{
  "model": "image denoising model",
  "noise_std": 0.6,
  "norm": "layernorm",
  "lr_schedule": "cosine"
}
Rows from block 8 of a small image denoising model, named by matrix and row number. Rows with one number belong to one neuron. Each number is 128 + 32 x the weight over its row's rms, rounded and kept within 0 to 255. All counts start at 0. Numbers have three digits each.
Before each neuron's rows are labels from the 100 images, of 14976, where the neuron reaches its largest size: "responds to" is what is common among them. Only what is clearly more common there than usual is listed. The data: fractals drawn by 1,000 iterated function systems, in grey.
# gate: MLP gate (model.blocks.8.mlp.gate.weight, 576x192), inputs 144-191
# fc1: MLP up (model.blocks.8.mlp.fc1.weight, 576x192), inputs 144-191
# fc2: MLP down (model.blocks.8.mlp.fc2.weight, 192x576, transposed), outputs 144-191

responds to: dark on light
gate.8:123139186069149179194135095144107167125138099135144146078132123129156128131114081163148079110141091106121190139126160148083090114108140084106198
fc1.8:140146112115156110132159138133168078150128158114096122119162150159142150171134161161128105161147115062138139163161122071164157108117131119130127
fc2.8:133124094121134143170112107133135116111043180166152180181203108112110068109143132134151188122129160137127113113159128115067028135129099126131103

responds to: dark on light; dense
gate.255:091133193114200029136192179155082119110153165155178136126115137120124218131133147097092155142132112106142091140170160148168113079192152076128128
fc1.255:165133086151096116104096132158073125157106123164094111093114147125110138119149094185175087127098126200127163107113110126112111142056154123135110
fc2.255:115136135110145106122132149142065164128170099110167068133173122110125139098117069047124011098108137098114148123104098144098117177147133106126171

responds to: dark on light
gate.75:107186190157153104144167145168101187170097108117125147174076102111144183119111167126081166170122067107147060143089084116017025126157106146142163
fc1.75:096173131191131098104088123155139190189109122131070125045075127149147040136096109122161105130162126160103112169164119136129132196138114119134118
fc2.75:142129124129143148091087088148127120147197098087090105088062091093125106113130090183118106123139057120153083141116132154097135123112140079099173

responds to: dark on light; dense
gate.17:030108108159131119121143138160148115111126106163130159079152144128130158087124151104131127155150121128120148171072102117077107091120113129119143
fc1.17:124127083130092140140133101072105134156133123128162039149248151142130148143144143171125134156154110147117136130097100121088124179172142112122117
fc2.17:158111154123175123140117113153124126157151133161121060136000127141147196101133114148129081127126065074117126170133101137127155233123104114141167

responds to: dense
gate.292:121085116136115152071128124161099122093102138158114068130098110094128160098172076202081160121106167114146117126135135098138136148057125061130111
fc1.292:199126085109103167142123141126141112144143087085125128140076176115127087186082131130113105091146100178135055093086106137152162087155104122135217
fc2.292:133180102083117165133127102122156160148123155178133144115037157147126095123144092150152189141145091193149164127135098150201120125127134145164127

responds to: dense
gate.29:092088097167172151115107089131158161060150130166069178104205148123121118120144146116148168108156075156174132180132142175097217137190133174119152
fc1.29:129086063124109144132167144145129187142040117110099127158111066107114116090135128162083102130156118110114088125166158169086071186113098079114164
fc2.29:071138131186138169116151139103145075147161135135139174153166121130101159134158123135145103110152092112130103066110140166164099089158140136169067

responds to: sparse; two maps
gate.317:134083128025131150141143150156151131150123135111172135116126108133146187082133100123138113189195076153113136134154122089131059124107162171165150
fc1.317:102143123195137087103130137142110127137115183134136148102169134132140138125154146126128121107121151111130158163128119154151111162128131114126136
fc2.317:130133143156169130134131115172082127122157105040131112096134142130122129128120115095109142071146128123142134178162151118144117062129126128122114

responds to: dark on light; dense
gate.318:147103077155138124138097095165092169126143143124122039159066091143158093104127114158136145091163142143102181147078139147063134154084133069130138
fc1.318:131160124110107164160114165152081171137117170158125050186095139153121111091128125171124170132162098169102181085064109156157120121084163072105077
fc2.318:126072102202101159100131142133144118080218121092139102099196145107161111152120123187147049139116136079139092108076139145043127125122099067091138

responds to: dense
gate.163:098152144165119131130153146102097135116098077104146075154084154106123191133140133089127173115124111103143091081100137118202179097081133116122136
fc1.163:138162063132106150127085191156117149130122239150108117130095136112110112126114123156111155128160164127147135255102137099086134102136128096132133
fc2.163:146156068089103135126196159115104125116141081113130096149166112141103074148137114158133051077151173127124162000116074113176187088128141122170146

responds to: dark on light
gate.237:188153199052144127163151137165159060130204129132108139140086094148161158136126114143143106120160134128120149125095216111149142119143098124153095
fc1.237:153121197100133124105141134159211137111176101034141155164131145090163151173134168101168160075094146132149128064136209165143098048163118083126107
fc2.237:142159097104120118140112113121067117113163101000130173075183145167106144114114138112129058094144159111125153100111099139185154108133132110173106

responds to: dark on light
gate.553:157106162196101142157123098121093160131190105109100131098153140115152118093166109116108078098071139110122216149133139135109138137134136134106141
fc1.553:172126108134172156122130129113075176111146108077115102119097102104090129111115119069144153096102118178118131146101157163097147081153156149109105
fc2.553:168165126146094109075138152091122108069169127114149090117104108114146113099188090085082034068116067150148109178102171176159144124096087161091164

responds to: dark on light
gate.389:133106138118124090162161133116114138117139136156128156155127101153135164124109174143146179123122175118132156133120145136134192150151129110138112
fc1.389:083169116109072132069120135162157178141138128183136111116103148132125115149093139156146119149159114123128128152179081133091102129081119120143133
fc2.389:101118084176120121206174132114122114117190175149173110101126122097147129148103104130121045151116109052149135163127170125159158162161113078089174

responds to: sparse; two maps
gate.341:125120131139181152124167129146152134111133098157103116109132114120118150134165126167157142125096030192083097129140149062120137108116142087133119
fc1.341:129093118116058136172123097165152096158148109196100102146086134126142139092107113097146098085120069080122127177092112120114149190142119157120170
fc2.341:146129091132149186066137114150115096151166115178133075165049128120110106143126167138123164126109127114137142133108098123129132070175114116134122

responds to: dark on light
gate.59:133136102126126186100140081062098159115130085142127101120061151142159169162125152177124075091114087178128190090101111132066167153154123123120163
fc1.59:135116171120159197163138181064096135174105166180108064113112087181106060100149112193125064149196154125109137197089117071131131214129123139135092
fc2.59:124088063174133155162156124140162090111111157190143169145072101123144064136127057084122211147123199106125179155181146133155189112141110133102132

responds to: dense
gate.545:072131148181118079116113088123115089167093079151129084093120111093109157117114081149104157130123149149117167046158131196236165113077135117130130
fc1.545:144099089102115123105050149100138116141115141119101177112085127130169066060149141141123137173128139114138159125162136115132139089072140145128144
fc2.545:147153119118081217114139089126142135123120148086124204130179162125107085149157125127165150139112144213117125105116107123226138074128124196149059

responds to: dense
gate.462:167090121101127148129114158143146202103093130143091147087110130102136169116078091169091155151084097119160133093127171126118126108091121132031157
fc1.462:115107150136129119102129116127134116130136157148124137101019119135121134115129124090139153118149140127108104082153108177129125138158124150125119
fc2.462:119135133154098143113110131142192157152072176194131185140251136147127134130153160104139179134123140211124099110146133137079000125114114136135136

responds to: dark on light
gate.411:115136088118113081131125153111157119143142126126204136144180148149122124110158161124115200217068132136135053136161083122162138109106119211143122
fc1.411:113148173181089152120145141122108131114125058161135123116194131110135125124099124125115139141142160085156148106145160162185115062103131133137103
fc2.411:093110115159133117096131113166105108104166144024105157095168121103168121146099145119112081099116145094153101062134132134062075121125154126084144

responds to: dark on light
gate.416:176169131102145103102094096118142135132088159117138132141128137153118137096167219119119150125142130111132073146176140175146084217096141088112153
fc1.416:133139151166129043118180126088111136099122131176098197116131175113142144119087096107135163130117101124104096110174160178092082171152129128136117
fc2.416:152122127143062090170153136105153149129135111121100138083133103110130096104131060096161194145140118132134140112185156149168113121100111179101160

responds to: dark on light; dense
gate.253:114140141142163104178147095126075124124167165154110199129101141107142122106135145118145086099158174079076103155146105114071115138086140134122130
fc1.253:160217143097147180091186162124113127117096137098147074073053196122130063077185101056109144120154095146150121131122141133072133138108114100138128
fc2.253:127119133166099098136117107134111158133105121085108070137132139123137109130144116158129132225156084121140136151189196139113115091124078149089213

responds to: dark on light; dense
gate.427:061100091124112146097096129115200168122146127200116135142174082134118137057157178100110152169151079120138152152141134122087086138110150166099135
fc1.427:148091114119132140142125095139138147140113015136096140106091126120113099126122096159119167132179093148137098072142097074040133088094116115125131
fc2.427:132144145134134116116140146125086116103126081137120173095197093141133087134116142084128156106151152088113118255102110097037122159119148164128086

responds to: dark on light; dense
gate.223:095129104114149109200121125136188099115107054112087143117022090126114117133145134169144162168112093162169060103104134184044111053132138096144162
fc1.223:149200156105147092143125122144103165127156112112140165132132102101126122118059087082120068110142147077115102090168180136195094136113119081138110
fc2.223:170172124084162042105152123141156113176144147094093061154021138138109176133138119174105100105087130129104111092128080122167145200105138165151132

responds to: dark on light
gate.133:161124126132135154124188163131073139107140133139122160112121149098127128114137153215129163133095104119145125166119063053146161119132141147116147
fc1.133:120146149099069120117141124141129231120090082070147069128166132108140093115097102193139131098102092128154142079103142111162051127140107162125117
fc2.133:136128238109095144098123155120189108131072194152129113234127095113152132142143164174122138122131055089105105118096107141078067098090173143117113

responds to: dark on light
gate.394:173176123079098138163125096181157117127093170165106108133112131154134133148185125156116127184126040131124145101165145107149184175068133124108180
fc1.394:105163135112102069155172111152173091130100139133106123146169129122114135162098105108126111119096071107120127132146098045171191171081124149117143
fc2.394:140121112111169109140146142138139076102051170180147118131124125093161102118102126134157206105108183070175166082097175098075046224137149096065098

responds to: dark on light; dense
gate.49:144098187110099158151151052116083109145131089142170129138198110151097195112155148142116126074128103137117167072139131149100129175142143108188129
fc1.49:171077097155148088083110102159162140144104089134128146097054115113132062125080131097127160106155122159144144125127123158052077153157122108137148
fc2.49:105114083118126124196150125128117140156104127230168066166000111142106141127096107176125119104126125073110164124144136114180197188146142117135137

responds to: dark on light
gate.301:193169167146111114200135142091147201109131141169168134157127102179125085120163123150125105144141119111119087147140097209156106111137161109116152
fc1.301:095170087080113104157146113125150079148174092071096125152075147138170101110155156134100131183111118162155108095096095090134158099113123173143162
fc2.301:148150081100090138084103133094162112143113173208085157117180155165122049123113148097163136145134212157084147201100109114171131115147127170167060

responds to: dark on light
gate.510:161120096141139084126132145118130072153178129167124189168109104209157155166129160167104163145174148106111114142130099152122160159118138114145138
fc1.510:123117149066115131145119133134143123118123087151116121098090086118151111124124131154126167126176099096119140004173137093183075146146132157140159
fc2.510:111090186196077108116116127157141155121150097066133111188126129101105084142145123157069095136101102163133079109163084130116157048110107105116142

responds to: dense
gate.257:152135095116084249107115111152143104118089151104108088151141105094145132171111130139119091087117198109118126112115156154197152120074143110117105
fc1.257:093145126115121105108155177147160129106150075086151080109161099125121131106137105172112147142127086095150161056165132192175121065102120115128135
fc2.257:132148130143133183144106133090121145149113114205108152116103151122123121136161114133138192210161102164098145172138144112180150035141151174142085

responds to: dark on light
gate.554:123180172117114104155090101126148118179162150120182146134091138127108152137190163126152071142130139122143162150156140144156114128082112171153167
fc1.554:119181149181154115085150126168159129125095152077137147160134180128117138125116121134135114145102142055115134138159141179139100030060125133122188
fc2.554:159138129108156084146117124178112134126116164071163135154158107135092189082157178136144110112126152098133111131152156103113021255144113128173155

responds to: dark on light
gate.415:106138163148146073136144113116134131106116028167136081115134081123123146108109161179154149128158124135124161094140141131060110088103147144134121
fc1.415:205158158126110159137159158082067093123088164066187126136122162152143170127090130172118129092063139133128066198061115158164140131113127112145119
fc2.415:092116172128150098110113135140140124091141137134128048190053136103127134110141141199103133129068126136132113000143078156194135104119109126120179

responds to: sparse; two maps
gate.552:157117112065124200139131162108153087135134161110099111156129085173143090111192060154123087079085140144177158128094150119165079136104157060132184
fc1.552:093126141121109109195130093101123087102155113069139107142094117098128228138124147078140140079149172139104163094116100170134031080086129143126113
fc2.552:076114129100185142099167134153153070099170107156112101130090120138115083149129128156117131071109141132088127087121072132209163098110144152145101

responds to: dark on light
gate.455:119153078177065078108124128139133099141161142161143204103000116166133216133114122144094155153120131139161157132145107110110198147119130184133119
fc1.455:116196077103137158174126154083100145137143130140093168124173123140164138072115122163141138119101148134170187050106140109106123112112142038116092
fc2.455:092105144124064125109134132120145088122156147188135135145255113107153071137163154189148202096122134139175131151140109150122129098140100086102122

responds to: dark on light; dense
gate.132:157155078084110179183196118164169147126150151147085138115101083158155139142097114139147099162131063137117200114105152095115167123068122099094147
fc1.132:108121118128110095149129096131189095128133087141040211111178114141122130122160101123138129119155098088132117102160130049146133140132137132118178
fc2.132:105110124167155231154132132157156126127065137211145160129104118128149086124106135089150223116141137088141128137131164118011050181145140075125050

responds to: dense
gate.517:063172124100160120104166123153190097099160147069166177160168090132180148161107134133148117140111065122125070114184102117162095070122114103131164
fc1.517:138115104111130113176126102156118140127117135153109169132137126141083118134090103076112101167133139114125105131118161120136127126166118093108071
fc2.517:127144094122083139123171142097105149146082138099065084114083105118179079138102101150083134135149168065085102124125115125224156118133135128133096

responds to: dark on light; dense
gate.523:135127144146171183136084098127165200126135145138127138151080096119125152130117126071118119061167162123071095193142169101137163111117158129126134
fc1.523:088079124187151134092053044133141192121166131203137140119204117105097171118113128133109147135175112096115088173141187129124098110144170100117109
fc2.523:095108138159213092115145111113063124141143116121100142115196143117156172154152122124111079150120142171148098156178092151123099031126108119090145

responds to: dark on light; dense
gate.450:161145053163106053131132117151123181130067137136100136086148101133078129133112121075112137196094122117138144183114159069158114170157151139130142
fc1.450:116167076140131144165114148144095174109101116130135062137078191167170102102132171140093070133138166142154162114117099156103172108114138128130087
fc2.450:133131097117196111089150099101118091119111071178120123156124095131151111108149132131097225187128150099139139069092120151111096121108133038079084

responds to: dark on light; dense
gate.572:077151115139183178140075133123154164144135117124154145116117153105132105112068130074122114106137082071121148175066184183114121113136148099142150
fc1.572:127113161167126108082155160160082137169208168159123113104122164155105121171098093109130100144130102160151097178114144111146113193144098168113107
fc2.572:122162156094217194154127141167105141155127125189117127158080152155072129082070081133154143086135157179092121168126158101200162167122177176217086

responds to: dark on light
gate.39:126157153192151120154126123131092131116169139096190144150177149110085120150108155180104177115193143140103184126116125185121161081148154122205138
fc1.39:104159124153093099113169090150116123106164150137129137150215140088135123105161138144119121141144123086195103132125125181089117110109113117126109
fc2.39:134111161158133117139116128195151146090112143094143145175220138147104159142131177126134168105102106168109085148158159117101000094094141143145164

responds to: sparse
gate.400:158114151153134106135134163107178094105126136086081117138170126154124082145123070145150156144100113165145193166144037113121111188154151204125113
fc1.400:141092113095098115153109075141118081164113120059141140164000141131160160158134098120152190164082094168107151145127138191191134093133125165133197
fc2.400:165115161097165079092150088104156091181160096185118084134121157112144092099136166105141109118123103076148140189098105116122134158120149100126124

responds to: dark on light; dense
gate.331:100087106111135143115119099139097121109084065131204154200099116130084105133119125086106157133049080102135093119111078096175144116145121176140219
fc1.331:113095094128076183173143136129145118138112202111158059115113121114140117115116090124068140121080109162130102168153136097095094191135139078112163
fc2.331:099135125110154225092135128133118141166131152159107136142106108189082073101139115160157183094130167136072118194121130101080131115168132180194104

responds to: dark on light
gate.539:074140161101108066181068102132138047120154169087130141157059140128157111125128133135099145122144117111125091065114075163179164093174135109139125
fc1.539:091093083131171114180173077076116090128117135128134068131082120144100101135135106100088102052109159151123161139142088121096149129089131104118088
fc2.539:125117137092137190137114146125198129135109149234098149145090134119123127102092141132127149129153091098126160153124145130000099129132144028130138

responds to: dark on light
gate.156:103096101071096144108113147146190132138073092193151116133162089116150106157184152097134059098127161132122139031146135191140104059089138123115128
fc1.156:106168165129106149142166125133182089128094060144173179112189117112131180095135102115121132185114113123146163135127214074177112150118119128141144
fc2.156:106109098103192121126153089178120109121116138095148135152128153138076118099105138131144146121098095069101176156088164116096099173129124128155112

responds to: dark on light; dense
gate.6:140101098112075130150107128185160122171180144129077191151128103133143103071115121156162102176145127130182119131147134151132116156127116147177112
fc1.6:127174155123174081134139104109126105098124011120138119152052147129146156163107117160165147132086157143138117034105151131164101117157130102120091
fc2.6:137120146092114121158152160109083099154195138061134095120089146133119078112107092152149027110125113122103170027151103139202226114133159129142118

responds to: sparse; two maps
gate.374:078107140146160150136128114184175114127134118116093151115118135177106204068136135102152148173144039159102102143139094190103159122148109091125180
fc1.374:072147142111132112122092129123190148166068112093162163106113084119133080094134172136106144151149171120112192116196136142244129087097148119126144
fc2.374:135145187117117138110119135154077209158127138105129153133123152120130120123145107142141138158173112193138117070228110138124146120143156193158119

responds to: sparse; two maps
gate.551:121099103162123140080132108118130163132158102121096160140138158140092122091136135127111148182151162157131120120107152088113102167159097141140101
fc1.551:072113095231105214099101142130171145151114067169110156091253098111138129108145138149142132169176133092151132144116059149116110135129112115126108
fc2.551:124111123162082140137136128137184098130138185175127125155200119141136161139109110138128166145127171127142134125120190184116119116147129154111113

responds to: sparse; two maps
gate.293:131178094141151124130163183120137137086115141143118119145133167101118028132077115152157096153130138105122124088178076163192118080117099074144094
fc1.293:165154089146101133144094133139115109141109086116101171127172078112143126107158137148148104159092159150110150089108106165191134100052128163124129
fc2.293:111116122123117124096171136123109119126111139159137149150141143141093038123139178164157080095121158126126157112087081108204152181174121103153054

responds to: sparse
gate.84:164139109019102196148158184118096146102177125190122125155158189133151129166086107131205141106094155174117117111135132091203214108129127172132125
fc1.84:112071141180148073146114133138141107134144159182145113110184144140122138128150086109112110171127104142118040197145127099163088107121108096134125
fc2.84:179147126094046074126105138190138126104147153137123145117168116117138112109128139140106035043113142129125062197145171122067108163098124119106166

responds to: dark on light; dense
gate.370:099076145124106138064165169166176156095151116158087138141198147170106142130082164163114193080195129131162041118172210156103098138162135145115111
fc1.370:139136066054163147066163159142159185108131195153125115099169152127151138086079121154180118191118165176182155120146157117106127152116129175123114
fc2.370:147112146151133135167132121110154098106138126167137167109255149137128110130147104167119139141141100101166085127076131142074088143097149121143000

responds to: dense
gate.406:127157116168104134152150152101098188156169145121162099136144169120084116078104139122122162166147125061126175084107101109121125161146117159136097
fc1.406:161103116107120146192102106130124121128083118137120175141153118106123130128139142149165174152082177096143161053138146077097102147166148132127124
fc2.406:137114114135110130082122126095090123160159128015119139065180107133145142153096119110101092194121134108120158050121154164174190068123086070074139

responds to: dense
gate.96:135130105119120113119128150166120198120152198074154113093113150124138115180064155134125107098134088148105046166167135158156113076152146169120163
fc1.96:157106149174124131079117132123135145135065140140113092128098146130127116167090131131101163092146150133088084160121096136087129141150101128127155
fc2.96:155129095136138123096153148095077127154155075024099141105235097128149089155127096097110016093121124093118153067116159139145163105131145149123103

responds to: sparse
gate.176:146135154111093150113116103165152127189168099118101170162126127172143081147121153129157099093176086124137147135157125149171128144146149163154117
fc1.176:137166062117155053097132121121119193126139075100112156115117127145155142158096150155130151098127090134126106133086139125115146150175127127121152
fc2.176:140128083100126119159136102094088102146183082138137106149098133159109111132138086190171112103122174141119163095099127118222255093155128145156110

responds to: dense
gate.46:154154170077157158122167116114112096113115093053135169178125136088082176136123193109115164064092179125083087145095146136120151090141153150097094
fc1.46:115169133230132097125132117123122134122147082081127146072089128121133103119148142106143133122123142104121134086135114178097094092090123161119139
fc2.46:114131131145125092092119107127168106137155111255124158123188105151126094115116120136139116144092134179119167209126095144100126094121140115138101